A small multi-label image tagger, trained from scratch: norm layernorm.
Rows from block 3 of a small multi-label image tagger, named by matrix and row number. Rows with one number belong to one neuron. Each number is 500 + 50 x the weight over its row's rms, rounded and kept within 0 to 999. All counts start at 0. Numbers have three digits each.
After each neuron's rows are labels from the 100 images, of 14848, where the neuron reaches its largest size: "responds to" is what is common among them; "patch colour" is the nearest of a few named colours to the mean colour under the peak. Only what is clearly more common there than usual is listed. The data: made-up waving flags. In brackets: how many of the 100.
# gate: MLP gate (model.blocks.3.mlp.gate.weight, 512x192), inputs 0-191
# fc1: MLP up (model.blocks.3.mlp.fc1.weight, 512x192), inputs 0-191
# fc2: MLP down (model.blocks.3.mlp.fc2.weight, 192x512, transposed), outputs 0-191

gate.476:522440469500516504555486607555600589523611507456451501482488514441487490498502370525556550501496525489509453517579462431523472408380554513472484570506449440503479604347494464518518549443602542454501525566526516454456534511446465472539467607516530561456453542457509519544513498488416528560470470462416463465465579494520499488479595487525507578657525489545500573496534487561520523551553400473491531525632468522403441480578434484501605502520520469547505484478488500482499487499353493475535422564487491527494507489535476548462569488430508466416450470518467496550444502496520521547
fc1.476:572457483452478490465459507503463454461561563480626502470583558461548506447350507485526537411519502540503475492542454593525476451528418431520529526546575511526547395492491523482500494547519581486434536493457504487503509408463619487453525447555453464584569409569487507472508419490491544412572545482535442475555433469560560436419511545555618551427546493476515508488521496531512476512429518523496559448520477511419571473467559458526555430479404437589549442440495493487484470510582490509543488513456535422524515446484384512533529499423524515526463510585639446541512511416460563506
fc2.476:519522507525532442427587577561472475514514482572516462411457557471446565537562504422543473563489465521526534547551520540523368465343542503570530469573498486640423405490555492525510552423418586564449532524598467517470552535451591479509466542550518576529553550513474599543493430469532505485518439489489493469466544511504573511468508547527519440471428498488483545473574478506412521461437518535501463526555427448445520550546484479508600485480440377516440543557501463510550486508423471519466387535422424522576504488477471566455540485505477515492439499493544429453525482426394464550
responds to: orange (75); green (62); three vertical bands (47); flower (30)
patch colour: orange (34)

gate.435:460429465510520483551510579525552534568584533489544480481503557471542467541526548452613513491534484521539456416553523533526476484465508503546463526514354507622409524430589502510424662411491471473476542511547559554496498502521512445469590564489509494498453521510495435484465515580427495437476484497457488462449583511522457527519519456442533495540479522548462534527517445517425524585457513450446531505647528434418520515526412496511528455510634541562495532538487449518445431509377499558538414539524542491497473500618476549430465468479464473408475529588526481505456514455531402584
fc1.435:501504467506559511439457514492477444484505484502461486608431536532504478529558476552504529514562517519539473402573580537460359496469453442422485407467445470446506541583474553495633488586492540526540486446496433440510525486557474429449457597506457434608573546507458530565429489450446524499520468533466535436490532500488524490514443483463491522430383466530458619389595459489462508487482536573428459513382491536513493518477494580505432488465530595486512462562486488597443485538505602445530474585566492521535554460486532544470462532530431563524508470439415492408545532550522482594
fc2.435:447465491471526485545402428550471531532449458435432503497479516433515361524529496551521480498536467543584567476489521523452437455452551517514475442549525465528555509449458376507525517522510441515491501618553563458514466507398481471578520486571495534539555480426586561519526444531498553504455509456487607401485608460476541564498530412514549462476393519472501440499484448515454526522482443517615561472476510465501430497425501485505576501411390515566451473564558467475369561468553508495549535565572483511578392431528479520549568517491518461407599532486502560510580483547531514493
responds to: orange (92); brown (59)
patch colour: orange (31)

gate.422:502511478441562526391457464542540519561486446404494487479484544454573485584538467516487496506576501543459509408485610444463560460480491560466433523471467516468516524536522465517489564518461462448529474467444584526406529474463535372511488535424583554483537561522527502576470483514497532449463479569416455388527563560534555567618481554451486558529392449503458457452490526507490534608425533506497603488515471536491501487456616542488435510452551592463491530538500507478410493500422496379605438558499568562506543450544535528419529451477465397445538512550437443507452459495473551528
fc1.422:517562485529550504474555528521500497459591454471524511471454503527504572623556519508495425554534582531473501534493484485528492480547387490484484503500524499482534475436497468536545538362472517527497494494499566376522568500493508499413490528560465420511482560484411460429401523464503551519483447457481534443513405483466586639492573358582557550511446554367505468535488489518397465486485517474475562477551455458551541453374498517446457540472438493465506573464520512523446490466550465431464574576502540481572566446529529553538540441588480476536607395461560559474526552466539478517
fc2.422:511536483408607435408528425489551540537541483612455476393512516503576588525548508424492576506450521574521527578569465467541476489564461438458560452542462427465541458499512453510521507490523544518431507485427496473416460569478584466509470542430495492567488407428520557443433531565497557526457536469500528489483601549513538541522405489572471520509491437514540428550511410523467471488449398457428539538442572504413405504461496485554559490493482522549374508627450488525470480463501540489461445563422554557491617488530422481489523436498561456524505475504462497593515498529420474548
responds to: orange (88); green (87); crescent (37)
patch colour: orange (33)

gate.172:536614552497521475491346460488432495541495414454522499494476496502468450529473495498526470530512517577500486476492446502513463519465436562534533545508453446440555501405446503446423459471583576522488569496518506585429513567531568498514465523365620468380444450483502526450400458565505571447443433576505507473415555557592553512502513574560495460549478584554506504526563546459552517570573569490434505436563443462405431478487525502564591488462529594504487572607516507498521495477434476598489437499495508521466531481471516504538503459477475453481466541514584514562613449480456449494
fc1.172:556501472614524514534578547478465595563499465510488500366635462496484500498466511450505537565433411504490495378445443512399482501480524477528483547449432494518445414408455503554468501559452462527501484524482493556533486539449453439481519526454553612475504470508474422539530430429495430501583471518538431606550486522557516558585444581403397432508632549504474468471479461513494538515535597459521537508507466440514487491523534391491523520517628571550543471487422514470517558513520542537503403489487460409504490529448463470499471567495473467560492501561438509583495585495519508453
fc2.172:533411478438431552480545482418474464501486477562523553549476469570491512424471494608425567539511505465613493499439443468448468541484560416518499529464502464453498493501497544497473474539416484472555555521404444573479532492518523585497440436602489430546541449459525572504528551553519388558550552408584553534464413525527443436532497511480540510562528568488564442453499533421582513447472447471422410565495529399581471537525576522535485443547445553429491473536494544563609437411520529476449420555517546474465539543470536430455535507520539472482476531481464540445423555451464563596
responds to: blue (98); emblem: no emblem (93); three vertical bands (30)
patch colour: blue (74)

gate.165:546473456491593420430495512568527460468562535416498456461551582503547510576504528489561502513504539530468516502498543558567393443394464529537500616454449527489467525488547463506481518539464476599520503549556504529500432505440501413507458521522532480472517535543531513537429420532543477387594462548396418417473494508588537469552456591499490533510424382579463471431607479537517570606456521518528474468534427482451422433549537518503473561426559532501363497508498539549402523459450490514476379527522493550525512450612532528445541477488509446531504533575490493437516470507526518547
fc1.165:495483496469479525543484534445490473501416591478424456535521358469493451413486437594444422490547579498499379545549540524443492589455497505595585591463435520493463577489485525450331478444526551491595474521550496498482505530488464508532494498521516399499503513611583540565459540490533545486509432495475495438430495458568574464490473540485532460508579520584535511456570437456502541496511448477459505572526462465505509561536468507528495394503569541483470484563433601543529500456494532495552466513543495511395479507491610583379440520563529564477471475530416507557572449494501542491
fc2.165:533395461481437521472596513533444520547541548496472497509485481396475533477456500423435501503558556476477495535473472490508665471564492534449444525555508497405540501463481522449428426475524451479436522502432555468493498545495453465532553523540577524529426463501549399469510444509536544513470437510565492570453538510581467508580560491475481428511479560491538519500504412525499554606556489531425573561453579444395473467510598452556443423569585568440593467482597485436544491448516463509506400453386490515461521439436491452472439483543551482428481569489478609467486536516518442423
responds to: orange (91); pink (72); green (49); diagonal band (43)
patch colour: pink (33); orange (25)

gate.83:435381422512551466530495584511559520531553509517515446494526551472512424490533597454575502557474503541501440533500536447508433537444503543519474504534435440526492502465521485499429517508434416493543471547625475564501454549508444492516506618501492525523529488435570518474455479457514456436488510464380484388469587567464531488512467523458565445545445469527531415511533374526515584605452562493514548556507504442450488537567411477486554500530578539612425547588507497445375422462420589574537448464500536516536465497559466564414511479490478490499498492551528501528575482504551392562
fc1.83:460498439557544498496500582509488459545508569517477465494552571438571425481496462472510562544499544494598531531530538454486547489416565632480481475472383500468516594468457444546431524536521491439515504453506511467617496459471450465366541576527527496391526519455508476513517413459496516449504447485409510455447549516446500469514530483468512510578478462598465488535536465567499557524465547482477570565664510498418457545557459577517474525486576452527476484484560428629472446450424500520497444512428503601502508476581470563425465525513514435497484493537449529446548386446601508528
fc2.83:615573566474515608476557459519501536471475535450571589434463484551525512527479478553488506459498459471460569448507493537535526445577481421444487521499548559533539461492537509504624463512580571516444526481421530383478507429494526513494513451535526547529433531470445447498530505541529596531471492545561494611555458483474502495494505434584400552488568534444450530480431572517414390425492481529499471528465613532529508461403532544490440489492450423527589446460527434480624561504565341466436504514448532442453503483481457449616520478433456473469559525489480472535465514471444513507
responds to: orange (100)
patch colour: orange (25)

gate.201:508514509496521472496547472548614554494525546442433528441622525422507468523556442555588456494499473481534497493553555493422435452419522519521469591442375469528468507421519400506498558435507556484558468572572528489501549465396484482507475550517576536463471537496538516555475423533487511479525393530464411446488549448498507483539543550481450518629483460583536457484585506470455508529500505462472534573635471475469445496501459485527554504388553519529416523529481511522429504515370467459521414567529501477521486457600474585434572560479528458443574502564560489566467425484499519585
fc1.201:491432417478499547531542473496451517555479442532522476559516453549538493512400544433544497544578472549485587467450541507588583504621522527546549471597568539437479555486533467466515409518605515442452493556562561498549499510454547465431566531366520486429413511532531496483469507477522473554428461497480532561445501594537589490460473425510436563469561522422431559517450429506480495508506527533538541472403550581457496475451525480485512484513506464446515486433469428437487563523564497651642549484471560558494496501416501445545489396484488482480427500440497498465551413544476511429
fc2.201:376531508447496496525511524490636477481588470535541518516483493631456519542503405499538591484530460358424506582592462410582457518527460417424489516545499472577441437544447617524575535445514527502435526488440447416492510562549521464523531524431435519527484520512452599588497544514443429473540536524420486449461491527491415555559519500532423534448540419496393528466501495532506526412514461436525526532470484491544578553445458442441552606563505551421488534433491496503496540564481495461471459466527474520600531558594445526499511475529460552529488485537511460456472547468463488484
responds to: orange (94); pink (57); flower (30)
patch colour: orange (51)

gate.135:440552475441545452459494381471438520564471571569508443497482486557570527532536578443523422535463431613435639546510552461537552584482476468522520431461579517416538460576459496473483434479510553580507549500499514501512488554414563511545452509447516471447593449422568502439461447480527444489467437511562532461402537612473630543476452460540436476426531484529547452601490479494467540532542483474562542545455562548511455464432549465479446476434439491452395540517460466477522549456529467569464482484476538574589527494483515437494508433523494536565473474499530584529521486561419412500
fc1.135:568465521516441565593440544531544560453529500446504593513453508425478452382470423499446505378563506428506460491486484596483448427492543518425430562504509537527507505432497568526548528535459472505526468427474529491492486438531418470466541421558474570588461547532459552513543591503502497494541481507467422532594483449557367447481524511403569556551521536489433549455506579529508454457441444498537405425493468458512589528592461526565489504491490541535564445439625553522439443542516477411531588471502483417445504535567502513567513567433479481485507521540512459466406518476540563505
fc2.135:478489475452532470454552392555438476546465528535502471472552467545526450574535569506498483523447475641513580552555542417584547597466473521554566446473530477491521495539502458462492473511470510527440530572509512467515567523399571560536463589443519481487572493446557481476406462442533514534417477475455579424426538593421588555572406459553395413507475437531457501603470489526522587506479476504464577586539564534457436449423567506468515489491495434486442511525407465480510521444499498554488456519499547554560463429467470488472534413554479560529463537512529536537596441534426414528
responds to: white (66); border (26)
patch colour: white (29); pink (28)

gate.134:484522434584532497447470536491528436461522505474426448466524557490529479580471514477594517546509505471549414459466498504417489438516446551461474569517420390551470483485573500509559551481521455555505464620501540547573448509432432497380404577484593512447467465550499390488543526540479524467500507553419508554503451494467487463463487510482465562492471412531498467519535446459526497563466499490478555591490502564397431490503384610506585482453613524477496561595417472516471600545490501538538520535591437449599459518503516486428521556495595518546573537502442513543584516473577485539
fc1.134:539589534464503448409454489596460421463535508427548469460524474511498548537597509515554613485439443468415470563503509484540485520484518529539571510426462523514542455530387511441475505441590534469469514573425448354501621443507451462475565593488514485411492519505497534618507444470591433475590520543511518447526490468469501538526492525569413456481528493445460475541516521496537492481511483463479570449689492480568490511553540424443507584466446512439493488463462490552504455506451430469535515532501512539487560491519504451483425482530502471472595349591459472448491516501549508509
fc2.134:533462434475406439494544463541480376531468488560529591556403464634443495583509466499457457462501463564534499480502515467513503539436465476494406484462558443428438539478472667465570495448506611494521551459521525477487498460526465502386431511543470457495511568468523466482498534471493548479492465453516495518486546596389536428420556463426548461509506556485573604568547491450507437452563463506517463516574502453507595538504528593480507541526448434475557506481602547511569482546545453522460533512503455539546583470512581579522560486574479574467425475436557436485490551448502495555
responds to: white (100); rhombus (54)
patch colour: pink (35)

gate.85:582584455590500534395440521572483476550480538511453557463387419552548465488546452454421435423515594524492448493447543558513428508461558504571580519476439598465527520521481556499426608520503526549532565518508497534521438493385545496515428431447544612377391531529558594493512515471526572492476446535513558483479467485544567474503565551453521491565504492620492472466479565496442472477471430567434443415534507459498460475525521494564518492473551527496563591487480589500538450530451473501511447512511446510447524546507561562477460423492495503489554491496525456446537427445399430461
fc1.85:436460567471510395531522416414507532529540490503509430629499511511528536495476546492523489527509461488479515523485556486487525551597500463488454473539669528539435470539472513519519484503426495506526497460495543498492499532515477499548494493496460474551602461459488508475495500531542364377451561460433449453420454571464472478412500501414548484395503504468480573559509460428480538554435617505529469465350552516567610513426543459401462516569405550522493516530522493352479569518566539538558530400472516510526494512496496410514536515484441503459479485466587563555468522494494489575
fc2.85:557509505611505533445398537559482491570468565568450488468431422534491442491542434481435524395482516560529433498540505565486393426415565492584527527453446594473557550493439565502410577538510500519572549532532460492573465466459448490485454435473559566393516494547537570437575540463475528541521447519544549487490492451526575482496506592468522529568559545599538478500518532476494528450493486565479435357569395487502400457610481506509527508468496488493509601423504574577498448535426487500471481493504399518459551527474561578469462529470527536513536462484546454511501465449443482441
responds to: blue (100)
patch colour: blue (49)

gate.63:443485403518554462427458495588573551512566536483475461491515589483606464573472489529601554472533544549414429423473551442540553472625507520490466523556443530501475538571527468440489557474511445507426472516428537492461415526514504443535551579376533489487438474536591447517501488667543468467483522502417481481482502491609476508518487545462465575487432359528428517534524458588504531604482475478471530471497544541505455435464509516466488518456531589525494517513490443518378466487453503500551480501558594601519507474545551418467484474444570526497481522551450521545457494577524438523
fc1.63:517534443489572392476569559509461475438466564465551524477564503434501402622482482552495456431482486492450464474520578580455473542504432511479490566514459564537465471539572489540480527386497373488491507526511475507409482486577490406516475540519528461518458533545510491526480545524456584460436577525476479496475562460604518464503513567423511426453444489584484573423537484482525569521447545520464501593490517451482495572434615537573458502446594534456595516546508539503537587562462455529442395426542507505528473471535560468543443495503427469434540583488464638470577518476475450467
fc2.63:407550547547506531519469510526474601578490470472495484474428446610514493396480410508477461508506456545511563506466446505508567491537567469420487442552513469500475484466424566552524467463506543485483517533486515409522503524470498565467610423499491565534473486463397587468496473482505582566550577465521489542530494558503400515461536410561452593398566560411428476531477497413503469454492543497468416506481541498562490512488444473468466436537529435386533464392553503489548546483553400456468524550476600504575546556504496515568513452469563440411508455383459546515514543514578516397
responds to: white (95); green (65); gear (28); ring (28)
patch colour: pink (30)

gate.174:497473505598559434438575533509509549452538531507407476568551590452532475517498503448639479578496482522515482459514593456471470504507454607526596494481421516505456492396533439486557583541478501487525491503480532419563509503455468445468492609500503570478506503513572457489526389503560517520513429506339466471455482480515467474513552447508470552527499332493434516482509428484453572529438571494513524523510561549457375497531400533448506510475588434558424560538435540486479569425482473530525442562506484550540461460562507528464527540465537447501494496557489508474608412451545507545
fc1.174:538407518328473550499483459459564465513523445447539478477464579522498617528468548538504480489606499495516475512535447499483492506495455499559477599484529453585438539485567520454447478527519515502432452440566407577400526486542628526531461464438530426560484540491413495506377556494509508452542528528508459451481429473542533446512430533535505474481498537444498568489556542517503480570546438554416531503424500512405587516530522512600516460485507620520452420582423435530456484501419554482495477505525535386435520483475460500474538513534498460513491528524541375486441494625493532549
fc2.174:406509500490514366524458396483492518459509463490558462486520543525546375536600575468623453540517441575528448554493516478548510510476504562506477521508468536473491513544478511462535473435468528583480476494564542501453482560501437483446518569404535502493477603508515547454413596441402533465452507476481557545500504480464509545541457457439518459543453482518503462576540459408480551550558503445550503544507491547538525491554471432470499506493556578541496570535524430506372546492520509506415588445563484540587580490426553439585473487488404449526560471471530518447540552502491309441
responds to: yellow (96); orange (95); diagonal band (44)
patch colour: orange (26)

gate.367:579393508540532491570499511529552487560501485473420526542508556415429433656498528581553517458542453513507515421520495481468442461511533548466514545446488510563385566458606418506554519535469443468478540605571466517510481459478484418503449505501622612454457523470511504499535489559528478473531413539452481476467545468502435545566506505422470544473477420505492478467405579472487502593449518510507469457554447527431406395532497530480501544493502488635454514495531499551454585458476571561566463476548488544530508446545532504406559489447476451440477521420583407494445463516525554554
fc1.367:481514461574517495540454527550550484561494511528556510471500608421400390496539455574546527414462381539509504397484497524442438573521512469595488468462493534553469493534510471506587553548366440554491506623511453411510464550407478497482451439439504570413501507433449526506579572511514454543564453446486468529556555458517493508504463578438479554497506495416484511497575604405525430491425523478543486455495502576604555528558535495497468607454439409550520511519553510553528539483500439522486529417496491554580567509510521507560514548477446426444474488494474445531412478485561466477
fc2.367:460519427489504554464453526480433457526542468493450485557476438609500530460469552542423507582509521566524530490449376558450536531453484519415391480457614385539529410512383561517558486433429557539557514506516525440463420538449465584557553477514498489559546479479460525534439506396516526445477509528475465477537483577479513536400451456589594500439553583471471505526573519531439515498516524515562459536443489458495561427436547463458506441506498442454441519532536490479613511620535463556436507520560597572494478492488506431520530451525533402503538427464522564569524511512568539465
responds to: yellow (81); grey (65); gear (60); diagonal band (38)
patch colour: yellow (25)

gate.466:505488442563568447451451591498495483472436512447448492423560520547501454545443460506521533523483558513491377421568517531504476478522437605494582608558397513539549485466542505464507536405486432452452388600445537458483562472548543481524518569456486465471405511590508365560505536507462438505455514500492489457525462457591483518498493524488483506486558466570422560448570407529533597535440566465438487466513484566470452490548551527457566423500557518485526552476430556601471459553504498551494419551550569507479451447493482495406533577523596505568540531567419554516544529496555495487
fc1.466:483527512522558440403426541480476498446466441431430456494574554575488490635468531557618547601461565498470423403556527499508426544515479481495542535534481513510523488549547452519538454481528502463460468534540514476426557535493595481496465621395457445505418483555521446587471501483499386463402513515524497485515478477526569521446487505512478524473499407607417561395575457494498553574543541534457499486408416571520473433452523563434518469521507546488576530495441453521505504564511602572515460469575527512455440414457475457449507515478546585566545508585458514479525541544501468542
fc2.466:479529479455470611514554470552638526545488487587532538546450523439534474475522527509392456410500448532503584482536476451545596522490498447440398449460455479459504503502521515475557508524468480459532557425477536451514521454542490574513592469564489543545547512423507521473517536511588534547529419504512492493556549567468416513617492446563484454557489531503527450560420620477485453428482394459526490571571585373533554514481516523507439483534493469565438462520592545500497378439508392452464523540428574546499535465573491524509563486571452389452478495498549467513453444477471473469
responds to: white (100)
patch colour: pink (34)

gate.455:512568508514568512549485564499458559538499479515440486534492515497510397544562440517545502482480401613502527452501550488408582551484542550462577412414499532512487524490458469592590490513486488478529530562432493431494524468430466491522491599552559629444528461408506521520509509438483534647449469536501525495393530436433488592519543404501416561456461453476468515503415478471450503506432546486550548489542582596495418554460492493496460502436431432512521456495482434594499619518478408481502504566480509501570498550552511467554475460413450454479526439455444529551520432479551555566
fc1.455:457525495552488486500507586500491489505506486464470551507412543423436481513506386525494527519505436465450540520555534479466510472505455543467488476469423473487536560443503470529548501492537474459484509511491446438573609428510465418412459585582604547420558475461463487562575446488388564536500380523482541437489620459469506555587551473530402550462466484491503545531475449490606479499470512456518557521630514567424442565520437534506546566417527433532520523536533445554503513555413463458535521636540467535621500521568522474466530534489489441395493477449426514550520469418529559488
fc2.455:492513481470490520453485491549594481484515534526588445501509570450494546460527538488436458502495536433431483537535500490556448469521495443482451605557454411480547476551551520489450492480535512493517480452530489497466484521542536552525585447479455353590462557626469519535435504538578536437530482470530411495624500557539533394465539542536533454562468509502532503488561538598542462455534388522484536524495487420505635505511536527543480472606537571446452505516514539413450335499464559432553513440480557460405497462547522536455533469531564464536448487616493413483488487473445429436
responds to: yellow (100)
patch colour: yellow (34)

gate.451:454518505555530450449529520561511534513514554495517463507634529483524497609466512555619510535448457537509484410565501503366529453514427482544456541471394498550576499537511395466495652466488534452462542561482516549443542461463496472491516557423539444410445442494515455537501440625493440542475414538482462501509496387568502556489470533499428550559453423504511502505557574552505537592508518444435521492586475546516390387525495480466558564416541547466476561460416425562491482476442508500494451525515529533441486491530528448452492560443557504535557483545472555517471444544557505567
fc1.451:506560489431417451550612525445563493459457487593596524429440520468479559578524472525379475396503473443423470518541494470554491504502498425576519562531478456503545495524508478526537490461486542454470539531421454471506575491554556514540534410507489479479478554528494512526550478608510428522551390523620571507547562413441513497633479515430487507482508491465521516516574504499543462419495430378522471559541461472551536537553558443503568515529529493448487555516440559522480472492482514442409471560488443513495534526534425496489520472687450450487427468595567462487481499453423460500
fc2.451:489469533409424507481584585470472512479512448468481445587474497593561574467417471550501494525502475419485514536444452499525542601539520448514509524470590446498506536409490426555479367573621520540476526524581552544526506562448518517486459476531498467450520451453523481516489380529579497494474562421517513503475451524419569473520482475556491586449427476442412486477519417447476473513476496424482508531411465562556490498419447539484487468529502427419487437554509403438523627453446537584489454588472542408484486526452513467526539545473527526433458548478467553482602562476547579568
responds to: white (79); pink (51); diagonal band (34); many stripes (26)
patch colour: pink (33)

gate.9:460485543501470482459544541517484530546605500457452433475508516487528463446571418482585516528475561467468451502437480493462502447483553518494513586541436443534414551507507442553481529457516552567508523573464529546513426595380518432509530434450499514446435466583553492490525396684521434420568470543399520527520510410558493475460582502434490571488532409513495434519559514527539540526431443467506534521509469603484436416536529451509520544419603497479448537506413491462441575456463516492563535495568530531509467565608468495424528484533585451438501575577494543471462513562516503492
fc1.9:507497483527473490516611575561565515517607531533479458485452523396482561433546496343451544571543511483538578553470514522478544425490618451437488463514507413423476524492433505521548515447481564498507513531452517438578453550401449480520537475515460478553512526560562516493494457478609449496526462538449511521515545527462431497536567421528646549543523443448508499487612506543498567415528448524550517507505436474490555506572481452470448497477508416448423548527535529485537459510458498456495463462481491567511541511558448528459541433509535397401419435615495546393419422512508532506
fc2.9:565520519478484550461530498510484451539496409481489373553462456563542589532462596503438551585527528588498517534457489484526543472566570506475541429493534438470397561481501507526415387572438505421441514494528517550523620607463454468476499473549549545540400528486575536500483520466579463476531536535570578556465488545476499532466419475561538423474571454450455559521536485443444517506552516445500478504379549427496432428405506507509466454449455461484504449538413522478523501519559492521582538566493554525494534450384546405411488467429512448483440502401467503509562531550463554476
responds to: quarters (87); green (74); orange (49)
patch colour: green (30)

gate.322:543417432476519492457535502593534516566585512461515477476595531443502507551517495487533483525548423502457452477561543427481482473379493597455468572496470433519511539464501464483479540505472538480484468505525524651480476439466507454524485576434604512498459539534557437571488497554491496513555473534421483396487509486555478505612450554455482571560470437505484456503533510645526581523401480467462551505581486522409446422525482511570541462436549514550425522515487491495381486470384533513549434547471540493480552462594538510395571504413506497512478558561462383458458503515474579528
fc1.322:546474499516508493537609418542516489532552544485605513503646434475498466528352523556454547498444470458515453469473498496411555471527509493421476516488510509547406445580425477451455549568521453461495520521425588513488519440543394411506481588453509566429439428519557470577528494526466500414500479565516435457539507502570477413477440511452541458516490467527569437498524522465583451525395581545465551589472492508534499476500507438514512539537541556557585539485570514430504475507566534481560464455416466536470525434442431551403520562421538561486438546592515483530470573488441502475
fc2.322:442510414494439527522481389504462464482550472544618473544498433531495485484532598434501460518571514468513560458409507541459446454476481553542354527571464519533578530449512556440482575567507426558491437606542573527524455528473518441452462496490574492511426488608494530419520506573447498600520541485524586559554426561594443395388472513427452445515407484474482534503487470482533529501464497517495549444544462504469522502502454516512533543454543556431537461453471534460450499451604485446565482480523434439487490582499550463487393562540486459439502632523525539470471551516512557524
responds to: orange (100); brown (64); ring (32); rhombus (25)
patch colour: orange (33)

gate.482:535561533475532439451519506421517527383523512527554469515527573495643513495523528467545505437548445544516505535470564555433483528467436525570523502444524565463583473542535523512468552538522550492559539451473478537471480446498454435455460522550506548442541397471523540512541497495492421429502518622456470547443496441502549459446498542404430557519441428544485584389542415534465514631519536491490535473513556547496468599579506457583465540442503484502519537613456413508484564501448477430497496445479435444453506538556483408570370459400449508470572479566448472449481493502471469593
fc1.482:516416485543526472541534446516473478575551540500460549479501448441407483496500461495494473514578481507481598427519488506551544473565529479369531471523556484442454566484458473496597398516504471536456464547521469422473464487430585465510565507440461507554461561491471554510441474490480606538498449424523521447567564537506490554522566464490538520434515469492471414570363614470501506450486474596529508524478553486459500435455591476506427504563429481528516423380635530516508525535551553574505452460511588560578489405468449510463623457544512448568465520429536497500450512551435524429
fc2.482:491566553423509446422482477533529510412453447484511475457507562516619482517503524547485549432471521510561455548485513542466483540487503539615522520501428498591592488474601439547427557536461503452450566512466550500585521512478495524485510547528558559521529469500472486495502498564549432435482548565503499577482447391493502469486416521465427459568406462521440629414502454600503496584457487425421532470491544507515486533524483475552525536431587539470535525521373433503515467449473457360550490502472509435415477508508481436603461494472518526472611536555419514464517428421511468601
responds to: yellow (83); orange (69); ring (28)
patch colour: orange (37)

gate.459:424537537495545496483547508465545516515527520517430502497492525453513437510585450491588532504498471529459461475585534478414554485589477520455575509514394522507451481442554462527565586409469510460466498609439469440588531516452471444477538520497545569508465467514571452446563488612486485527515420569470491527468565405513471568552518448471326536491543399508563460509436506444423540538482487467451548545581585560454366480511449469445510487403554434541477578525412523532524584499466458494524512568598544489549449544565494499463531525491553451476548431571462508566464417494517506498
fc1.459:562480453465486532473539451522525460481558436541543484528529449551464509474455512486472495568598479544584568548465456478491548495490482462471498480493544434568447479512450550409470484556459523492459532472553468509458495503491546527575515469455524467590589524500478525566425557444539636494511610428504463474472513576497449453561418542579588434589469590444478443531550536453467438404428536528493462512477499420389572553342463568549547499619523501455460476562527511464527510462516444535478411531390482529512532446499525564518610478502491465463446471427530492515541407443510522584
fc2.459:392545484558465526522550435429484558537395456464476571483533461445594460561467475598547435502560419483570500404455556530512505385565444515546469523527507523527517490546561429452474572463554450470469595532503523448581497400541524507492489490420563489483510557550517423521491508493390473453458456504474532479482539490504507479608426500536442455517503564500474444531416506331541512535425569477561574535474514496536458540427525526500571565425612562499456545515498548471471534578457476510504547450581518531504420474445492502508516543504489502458591564416501532568534480440430458446
responds to: yellow (91); pink (62); corner square (29)
patch colour: yellow (32)

gate.293:605573429538564435375405476515503427534491531497486448507534510442489420571508508533569450534570564513500450461512556506501485469488429544508465512512485495514529537571484562425536509556494465578438481503495495458449504459516567498466422526434618617498500576530574504535506508508475569563553387511459520442471399488540445483611477532489472496439430411565451531584569509518448470532397489546437445553445542500386497482510489589555569485510489563505565502522517514548451480486511478490429418583525407546494559488460518416432582541499540492588466574514511478520548438485418466539
fc1.293:490505546501552437500496483468553574450449616462528520387584598468537497465373427481521515481480399383472458436520516543435477440541476513470472591534418508555589423512470396437516537478484479473465470475474534557458538520586498515546474481459477412465478544505428412617470526575529423485519618483557415514607437435551451468487487617481470480526500504391488524468523530523585510481520548439492541487468484467544504491522533540497457551442486583465491509489434522584511491510481577501478488441483554538499546475501491550535501649530586474525530505532476540458419518487579476465
fc2.293:518580500526516533451507510559508477472492504519523569507484423581488555506595439478494516527569504446504499484474533532562561422463561481477563472467501554431489527481443620526484533497546523461532501513435476492568478496485441499417524488537543616503512546466441511536528451513515567479520578588395499560412502510431481475510499425541432524496573533470461522431495432505410541433493552510547460498507582503505521530450474468492524570467513422453550457391446501441552608545572334463549514506464461448534501580424482378547430476411433463454637472480401496508518483482506612434
responds to: blue (97); grey (62); three horizontal bands (34)
patch colour: blue (51)